Rows from block 2 of a small class-conditioned image flow-matching model, named by matrix and row number. Rows with one number belong to one neuron. Each number is 128 + 32 x the weight over its row's rms, rounded and kept within 0 to 255. All counts start at 0. Numbers have three digits each. After the name is the row's rms in percent of the matrix's.
After each neuron's rows are labels from the 100 images, of 14848 (inputs lightly noised), where the neuron reaches its highest value: "colour at peak" is the nearest of a few named colours to the mean colour under the peak; "strongest on" is what is common among them. Only what is clearly more common there than usual is listed. The data: rendered scenes of toy objects such as cars, trees, mugs and chairs. In brackets: how many of the 100.
# fc1: MLP up (model.blocks.2.mlp.fc1.weight, 768x192), inputs 128-191
# fc2: MLP down (model.blocks.2.mlp.fc2.weight, 192x768, transposed), outputs 128-191

fc1.626 087:164121132171120047123090144100134140120113090171103106180137130155124121161106139088155128108136138110148075094137101133137195109161118170130117114132172178132151143069111138115133058102166141
fc2.626 093:115094109104096142153175088052133082119129076092134130147204142109138140085186157075208146119145072094124108085210143117162117168136096137189126141156090118126143137137084156171119084129084086
colour at peak: brown (53)
strongest on: light from behind the scene (78); count: three (73)

fc1.42 104:138130121083117147126072115090153171136130149103106088172127098125151156106066078117111094132164129130205060199102125147155194123162103107089095129144120095148113168097111096140176090112123161
fc2.42 104:133117107106127135103131091077163134155104167105125103089126091096073128138198129115153135131176103153128126160137215142168109167106160067207105084134094090153087136118135141145096079117168112
colour at peak: black (36)
strongest on: count: three (65); black object (34)

fc1.766 096:115162151157141176096110118121157113157077110154087125133131069170131142113052162138134175092136111128084124182178132115097115127107103045163100157118135139069123114115137109115116153109114122
fc2.766 088:192153135078084097119099052148074084106196165107156118123126173104109098133137124130091144143124101123162154140130137115138145176133136146158175174119081124193126158106152174046174139133092117
colour at peak: green (33)
strongest on: light from behind the scene (76)

fc1.13 080:107143156175114175110123112123082106122128140155122083077110120118192139090131157151120136142138105108163172145135186077124138086151150123098157204080102098188124082151149131138160148171099084
fc2.13 075:171150083085113142133129057123147126165118176134150087124156119094104110139118104098137157102145080128119085086129110154123091177082111130192148091110133148082147150110130151041092104099136178
colour at peak: brown (66)
strongest on: light from behind the scene (75)

fc1.686 094:145114135082061140156110116103152151139090188121082089056139152078142157132089156109131102145139105168150121123104161101115137136175141127156189186142147181096122143125099161104149147168084142
fc2.686 073:074137139083140125100161137135122157089096126131132135065169081124081103100087129161091129106104183200151133164122118161140109151109140162135130156105110187125097147131149146194102111090161153
colour at peak: black (97)
strongest on: light from behind the scene (56)

fc1.128 086:103078169132181117176142121093184089191126103132144059115158105065102084105120113095099157122133116143102112116095175092078071079109100099144152119146135169139087173101122160101143080208208076
fc2.128 109:099068186122196186144103148133131117175144121139152067154137110137136126122122113106138106091152097107096131110055175102061105111086035129122135111147099168127096187174181158155112099156182118
colour at peak: grey (49)
strongest on: red object (35)

fc1.380 103:164094149085155149106087082134146169132132134099118150099155116160143103096096152152108135143162145112175141125171083106082088140118181128154184105103144095145097204105169107139144091128152131
fc2.380 080:162131128139181163058170140130156153127184162177089140067155164128078130134175163095125129188163101144168172121111118155168129135103095086104115161150112127211154071145136161143133123137099150
colour at peak: green (41); yellow (26)
strongest on: green object (52); light from behind the camera (52); its colour: green (36)

fc1.344 081:102136143100111118123110123149100166223150167180101130129102100141087171190153207086131139144120124131088071096151134089096083162158108096185153139141098157136079084168145130133148117106136100
fc2.344 073:131144101162150138074146125112180098119116139147066105112104159126113143099100162183126136135138150104139126146134126041146102112151112097082138177133154083038145080139104134165140106162133119
colour at peak: red (64)
strongest on: red object (40); its colour: red (30)

fc1.625 088:141109188100114065167171099158076149118093139101103146165117132045156154144106152129133181098121120154100174153133104170129093092178106164185085132110034137088176123153188141096168109141121142
fc2.625 104:148107153192140138104119151090065104119164204127158104119175175143089179094106093148189123135154102179157108099116136108113109175154111042103137123125213131118184141142085104158099119133176081
colour at peak: brown (69)
strongest on: yellow object (38)

fc1.125 140:099176147096146120178125094106114149129149129109143079121202159098114202116081118121133111107135189143077114137144130107095139077101166149172136100149110093062170144127066093126146141208114145
fc2.125 126:152114142120058121139115197109169146119100191114129151120068102130086127048142155129156102130144127149189145139119118139149082134157049095174160145130137162156119098089145183210132084100126089
colour at peak: white (31)
strongest on: light from behind the camera (54); white object (42); its colour: white (31)

fc1.645 093:154090133135139088170166095123087092094152145143050097175154097128133151170175166129105172095136089126134097147090094161146158147130111100129204111200108154150171081115142105124185110149176130
fc2.645 124:138137120078130162088129171118131183130132165126134156154090156050112129073139132194160134089089095136114105157186127160118066108165108074129084114115139177091163154104153164160087171117082107
colour at peak: brown (56)
strongest on: airplane (32)

fc1.456 081:168104184129099154113132138106140137111076152104060074133122141085069103137138133118103149133134092162185114155123144076150105113144110107165190171190198130079114152168141173154105110115120102
fc2.456 063:112149090159114131143082097128137077106091140182138070149073196130174062130096161116143165139158162183118133088146135151093119158168154146128153164095059191100116123151177122102070126081203114
colour at peak: green (85)
strongest on: green object (36); its colour: green (26)

fc1.133 100:144085135158066160058118128141143145148102158151103096133100115131064128106138137112133107140107103144154108104115128129122150186169130067128147177125119124113210156124134134096141167130114139
fc2.133 097:089138155048092134138141113120132143107115130167157166161161089173123105144133149090121158135136129116120116117191067117077137148111137140117114115070095109104138215151177203155133137073170169
colour at peak: black (97)
strongest on: light from behind the scene (87)

fc1.468 094:109086113181135175090107148165102167121153098086104091216109110090066148140162122126115156143143171097067125154190090105167154170168119111110176195177061109112163152145159069159175146125126122
fc2.468 084:154160085074119171175109079112145160144047158146086127114117153114168164142084081150128121097111152138112165161157148110127140103125129149139145109189148109156129114099110144111092123154110137
colour at peak: red (28)
strongest on: red object (63); its colour: red (46); tree (29)

fc1.749 096:101133111100100070124126120141156087181117153120114096184160128104155157131184135109119135121124155156102114145202124124147122141151129110093121146166058118099139126158096080160149133143130123
fc2.749 084:143173117095133100172155176124095127155142143120151159100132180130134182100099035145124130131106134124153115158128135099161135079114140192179170170170153071163115117073093137172093120209042089
colour at peak: red (61)
strongest on: red object (51); its colour: red (34)

fc1.143 104:105132140215154133083113079104170118137084164081106108142071057116140100113140130111118126164140072127064123114120121147127098076152153087158193139175142127086138127116173104144101175171144141
fc2.143 101:140093116068104162137143101078088116134028157142078110116121143117159157146107071175120121116126154078176147173171161123064053139090073160161147172098136061111167108069074134109142116139091135
colour at peak: yellow (52); green (35)
strongest on: yellow object (51); green object (39); its colour: yellow (32); its colour: green (26)

fc1.10 096:143098174177171123135117110083158099099106157138092188086124113090121131170060163136148128178154100173122081116159158159121058144074129080174098105170160111135123113110148122102113134097111152
fc2.10 098:160122098099106124111129051122147108127076165128147113108135066173134039102136111114126097087160161195120148116122162140140137092111147187181147114114122108136120110136093157152074168182120159
colour at peak: grey (49)
strongest on: teal object (66); its colour: teal (39)

fc1.38 092:079104169088083133106193162154129149120127129133173070109158116135134175148137177151107085155096161139170084069197094116185173161126122164118128119123109148150163128164139120098130163123130226
fc2.38 087:175148105118120121190138182076095120203110144129112121152117163133142154099141053108175087137112196074120155134166188084092139121086105138109153141075113098089148134098107162130178109179106129
colour at peak: purple (49)
strongest on: purple object (63); its colour: purple (47)

fc1.681 086:125093177086094075060138159146187175077148093138160149109167144114177108170180213129127160154154109126124141081197121107184133156057137100176125147092140089152088181132112154124116117103134156
fc2.681 070:114120097094070164159104076136111131119142099137116087125109173107118124176129077149086133094102150106179086200161094121122115128102092103101105101104156120123143145115197118048133094173158131
colour at peak: blue (54)
strongest on: blue object (39)

fc1.605 099:115177121128131149112177128129120081097133130137092098084153114093145097132126160125124165107137189119156084132083088178143128138141079107173123121174083066104134189184087111132155076152203111
fc2.605 092:107172098125110149142139110126116105110140118146069117130053121166103066137118174111118155137179169129210131130077070160149130137094092118163085139193154101114111124141105116160092119105168130
colour at peak: purple (26)
strongest on: green object (45); its colour: green (26)

fc1.334 098:105083136140153145092177122125145113126099105186157162147151089137160070127172097074144135121122121202125127137107079106157170153153115118114123172094141122062195123103113073110076170150215187
fc2.334 098:138166124109064089079091126129096088058132159153105125093124124155135124164122111185069197158151117064126105135198175104088102094159066070172184129171104108133105138079160209149116101071093103
colour at peak: orange (37)
strongest on: orange object (58); its colour: orange (39)

fc1.650 099:118201193149168113060168090124114126105163118104174176107143168143122122125143112158106128185148167100151103140107121130145073092181092149128111139109155115045140103115142104120173130101072201
fc2.650 093:144114134125095102156090150125117072161093148143124150072134101164108154175104135146161169100117145110135146108118163125118143160153151082146146163133112133167109217148105166156095077112119060
colour at peak: black (40)
strongest on: light from behind the scene (59)

fc1.624 134:121119160090142104131163122133187126097162122076101143168164113066156161151135121182102102144072101171130110142137147155108078077174136129129117120135133160067124152140186118136073102172144127
fc2.624 104:115048209082132120150162153170184095086146156099094129143103100073145159154073131164111109090069073168132121103106089167119136129118115106145136096168168107117108131153152091159096148093151133
colour at peak: brown (66)
strongest on: hammer (37)

fc1.429 118:101153173119086165107150102178151186157090127094191166121138144096145106108123140094121136139154069129157119112146077209169092099122115174116073064139138137101130127111129142088114039173189100
fc2.429 131:128119153086091099123097075148118167064206140129112092112121098102095159146068137152118162117111125114082130135115176062070092156151125080175090107132111130063179143175168140094135118084125171
colour at peak: blue (37)
strongest on: blue object (84); its colour: blue (48)

fc1.438 086:076129104170147146081179114119134135056121097121199085135161144069100099137117096112140129124126136114143119139141080162118170127138123151082108110149186129121117113085157109124088178153075122
fc2.438 082:099101081138166145109046150154106103084155072111148157184140123135030144095124151091144116144136177176147116132094148141144136143104134129110146102113151169150105117164140077137156120095074139
colour at peak: green (41)
strongest on: red object (43)

fc1.88 083:145085159080080165154148121190140135160138146151139097192128112177139136160088123096111198114149104126122127166154068142134127153120123175135113123126166146086191188097111093141187168128130129
fc2.88 072:156119113166088098092106084106134178148102154119130115129090161087091159108138069131098098131149205119107133153113190081119157115127107135170150143123139129110094110184196160091132085135130150
colour at peak: red (50)
strongest on: red object (73); its colour: red (54)

fc1.150 097:137123110148146106165068123108122115096095160149097076145123098163118059115135135150103116141182132100036146111135113087142150083153155088111211159163100120150134227142090096089115156130119140
fc2.150 095:171136128087097111111118094164143164088143051147066168138153093176087178140085153144147131122124125131200142117135077132115109146141167137156018073141113123122141129156125119084139118079156139
colour at peak: yellow (49)
strongest on: yellow object (74); its colour: yellow (46)

fc1.746 120:099115148133156151114149107163101151121112127130165159146208090109154109107126110115114134134180141121084108099111143208133136104137182140149094076074118142119139158133082127082100142148149150
fc2.746 134:119148100149117152127108122086160108119200182144115090142095140165068075181135138163091121163119160148150102170162153129157125152111078122129189164109189123141143083102109135167078122137124110
colour at peak: pink (45)
strongest on: black object (34)

fc1.478 116:195172161059139135099098097168137125146135122199133134121146152137192129221080145115102122139123108069135110114146101104055094169160150196114102130101089044109098156097106114106148127081115135
fc2.478 111:123127127124151123096091079162126139140127191119113129125085135142124140119145069162098125126125172056102073160137162126081094131142074146170154170112061067119144134055142097127132047192111106
colour at peak: blue (28); cyan (26)
strongest on: light from behind the camera (62); blue object (39); white object (34); its colour: blue (28)

fc1.57 168:116141150174094180086110102089187130123142129191142067145157093134106129154142170077107113130145122086121140122155084077134180156134139150137165099167111138090142100208105097096149164091161215
fc2.57 245:139117129194108119161146119103156079105092106169133095083110158123112136110146145103122080140150122139095101146074144113145141108136141071076144086091158150060063105169115161140137173123074141
colour at peak: yellow (36)
strongest on: light from behind the camera (58); orange object (39); mushroom (25)

fc1.541 099:116136080164159130156135093096172162124157093153126059129141132075081143194075174141144133080114180106101143195129194139144133117125182121124166111130143159084119105119138123118162096150120102
fc2.541 091:114173125076098123166089119109085142114093150084123149103142141128063131170141119147073118096120156059069148156143187114142097078106157110140073181122160071138136159138041123138111129174161076
colour at peak: white (52); pink (37)
strongest on: white object (61); light from behind the camera (55); its colour: white (45)

fc1.710 121:095132137203112061067142101184086126123147114141133168131139171058155148109076100117100195147126157133145070161145094140091142091172107134143137145191144126122146095123095134090169162163114179
fc2.710 097:105165143106118097143106170066133136111123153109092094100159131160074117119149112129124153150095100145099138148107172158198116156078093123153174120132109176125083146125082157154148131142136116
colour at peak: grey (57)
strongest on: hammer (25)

fc1.500 095:157157132074150146106103104105197130155117165191117047141156047108127170094085125129128108108147093132157063138103161125168185134152155091105141129121088061151134114098103077125141072112128191
fc2.500 104:096104124124084138110133133127085194120144179078128143122129127138108122171182153080183137147169120126128132121146224164120138161175108094225093092145128096185080152066126145151100092104178124
colour at peak: pink (31)
strongest on: white object (40); its colour: white (29)

fc1.333 092:143137123150106083115102162165060182134113173124076112143085133080144152048154179138108094129088135129153146154093141123046146155064157146135169072123157118146129137094162167094167184141113118
fc2.333 078:080167161088120139125113119162071150120126132108146122122113127109074119168165137125192144138107122140127133137153200156144077163145136121226101124102120124171102157087124093225088104121143160
colour at peak: brown (61)
strongest on: light from behind the scene (58)

fc1.16 090:102200193189156153117124081165160118069121083185178132124176123096136127122140133125115137168136096094175132150142127136132139157090148177164108134117154125080080128105071106114099165126199118
fc2.16 088:164111125120111102142108170068171141133104100144121109109066170106095145089085157109175107107131125154096146193144140129027121130086120124107127127113172134064169144107103172172141131136123091
colour at peak: cyan (52); green (26)
strongest on: teal object (79); its colour: teal (60); count: three (60)

fc1.281 128:107085122144124182118114099130153147108071131122125114154116080141143045147141103115096181138136134113076162174155088089149141094141132102091198183194085117082151164143150085131150134134093169
fc2.281 130:116089114088098132147134112106106169065097099098100111129145103151155154101185141124130095127137164143152048159109156140108115161130158166121057140116135102063134122185100144081113115117100133
colour at peak: yellow (26)
strongest on: orange object (51); yellow object (42); its colour: orange (36); umbrella (25)

fc1.622 093:125149117184135115144170123121183166107118166108158151125141156058096102130181126117119103131102155138109069092119117169133118076172126123132119124114155096088097096090137120135130143120084139
fc2.622 094:139137093206160109159120138114111141156150086116150203169151161135039132162117111119097204152127157167116110142134150134162178163139109084103141121147115173075131094148188083139133122114113084
colour at peak: green (37)
strongest on: red object (47); its colour: red (28)

fc1.741 089:129172188126125141096115141109141183165117123112139144125176146115118198156088105177127080147131160108107082134154088128107182114116120174172137097154091116087132134132169110115100100148149091
fc2.741 084:119149086151097076154136177086160127126134158151128116144176117150138133107156077155190109137141127120072151125069159144149114110112160147158137063150119114123165120116108154188068122154145073
colour at peak: white (48)
strongest on: white object (52); light from behind the camera (52); its colour: white (41)

fc1.8 094:129115149168143185116093168158085138149033130103104151089130111126141128164128161169126123124144133167123143110157163158123112089059133101111101153134157144107169124129115085083152090125074073
fc2.8 091:179147178097108070127122130103145168111137075101191122124111198151088146115159113112109080124138187094115124159146144097127170119148150146094185128152109109161058111134102125057139149145138134
colour at peak: blue (37)
strongest on: blue object (81); its colour: blue (64)

fc1.83 097:136163157140165147115204126104129083207126172141141167184106158122122163119144131089138124152176112139146092153116163153089118143175093153154126123152108194116147100146112140141070094162141073
fc2.83 080:138091105117117157146095102190125154106171092183113128135090104062116145161157129171091165118135113054194125098202102139117132129176123121158122091122159106205115160123247086108092112135182135
colour at peak: brown (64)
strongest on: blue object (40)

fc1.121 090:129158093089179135099116114107112154078172096065117140079180085103148102129071136163129099111211141071087181137113104190093138108101153126117125065139160183105075098110152113097106075121161129
fc2.121 098:113101139108138144108119174099123049136174188162154157166125129111092119103159138075146145158145122163181125117125120128116122154083084136115165179100162096149159121151157130165122135132079119
colour at peak: cyan (66)
strongest on: teal object (76); its colour: teal (58)

fc1.213 099:163088160083124137105125096153117124127161112124118077227193095172127148108117068134111183066139156131126116163159085130159149067085148155133155141139156113085142106141158074130119085124120144
fc2.213 095:135095123109125078153151183068116125149101163049171074127142106191167145079129127112139120133063187170085171151114109143137130107172126176128138096120072103082090126094080198160159095125092129
colour at peak: brown (51)
strongest on: red object (42); orange object (35)

fc1.458 104:106155091129145115101113118160087149121116124119137129132113128146149131128098131163128167169139136113109133182149131153045121041160090124146108162215113092167129160090139080117116050113109157
fc2.458 081:121086145128140124137152102101173120136104185118099145114092148123116106117155114027196109089162150165160140102125197112214095172081157152146129132095083166096170089154100171033122147129189101
colour at peak: red (44)
strongest on: red object (81); its colour: red (64)

fc1.737 123:139061092139167069112132109123187151154058193139150113145155150155135103085081098113148191118145155177123117101102139123128124093106111179112133188108132139114151108187140144094185153142125139
fc2.737 163:138190141116112108125128152120092124186169117151180153168095150104132150147118126123093163171145163088137113164198150151114153108158132121203147114124094107136079128106168140164104107176130132
colour at peak: yellow (45)
strongest on: yellow object (68); light from behind the camera (54); its colour: yellow (44)

fc1.740 097:120195185145165170134174130118108170121129086143168136136103152150083149156049120131072097151140091129199148161110129177144107128157123161184124153121098167098098116117117157102089148159183077
fc2.740 084:175086111181110086117092163091151112142100126108078148089121093135143133118120105142178092148159134172088133136162146168088126093076167129097111122104163068106138076131122147151141136102138114
colour at peak: blue (71)
strongest on: blue object (39)

fc1.627 087:150099113191141174089167129061134154116123142110174158173164151117094157170109101155134182142110172138103071177159113165128126083213146120157144124117127066102129153126115119127175130154105157
fc2.627 081:107121106142072113127122095130137150113166141125133147129072106144132131125122117135156128106081110188149108131102123186171115135166094103150168136123168077107192065150106061130102158101099180
colour at peak: red (36)
strongest on: red object (73); its colour: red (42)

fc1.330 135:151165162103109140070150118104135171081171128081078107128223150133153141130113161123099181131161145134077132172105098166051115159154105146157113103122133116086110173119117127127151077116143120
fc2.330 110:174113164104100101160169177128142081114125089128083117134145113162140112143069160128115155102163117188138079102139161075064144109138104147182121116144123114139098152118128178137119204131123100
colour at peak: grey (53); pink (42)
strongest on: black object (34); hammer (33)

fc1.752 091:135161129170150136153169124101150196133161097091169110123170167070089180141105145105122099097091164137083183153118114120145107156115122189222170073140115149069129139140195136111098113120147132
fc2.752 083:121185126080117099160125153118121109136079141102149130105240148124149149152133101159146129110158123153035133141092171116141116097126189181079095123166111095155087157098107133130106152144145064
colour at peak: white (48)
strongest on: white object (59); its colour: white (47)

fc1.148 105:159102137109126140156198111148210056144135159158148125115119070160166088158089117093113155171152111118069144079129080095170107136159100148117097219135109135170108122165138132100173149129119137
fc2.148 116:106150114128157112102162074108150094119111118150115114094183137103102149136183144155243154127086091138109131142205133107108130130117117145174125147165115153150173149117086118166126132159161109
colour at peak: black (41)
strongest on: black object (35)

fc1.71 123:145119173132200125147085109110143152112107133111059181140138091132127139123105160119089134132195113081145115094126116153137108130137160140140144087122147106110088157167131123090093078173178105
fc2.71 162:109095087166070120144179128126153149156171138167166085101091140109136112147118139115108107148116208083113150205120126166133165097129094106122166176132099130123123119151126115147129111135102118
colour at peak: grey (48); green (33)
strongest on: green object (43); its colour: green (26)

fc1.722 099:121152159095125143068159175173105118086094132077153134151097129109138131126124100117127130180195112105146172116125102167125147100180136149161173145088141114139133181117109125089100169110176132
fc2.722 098:191109167107132144134164129121093148110140144151116146069139094105132153106143110113151102110099113143177161111080105103130124143097138156134096133095165114071121152109084155077138140134098110
colour at peak: grey (61)
strongest on: green object (49); its colour: green (28)

fc1.266 097:127146152108137132154142120177096123153125202090155109112074103081112185171117150147149113133103111158197115075182150139117156101131181090164166094109079123102172091121129141112120116169080178
fc2.266 093:142122102138105071237162141071155171132109142174131119110156094177090086093102122126113155108136135136141072119195150084136126121097144127144116176102144117099087139130133167102152163210092132
colour at peak: brown (79)
strongest on: light from behind the scene (62)

fc1.318 101:142061123102115127186157083158125142095126151108116132140161097104142095161151163138164116126151104184178140113175120123162084106143163076150081123112160101094174131112084130126213152187124132
fc2.318 094:115119159112119134120156126123111121076135109135115126110153126087107114173092097125080102084151149199223165133105088144120151127104126121160116182085166123063149154113065125135091088172185169
colour at peak: black (78)
strongest on: black object (56); its colour: black (37); hammer (28)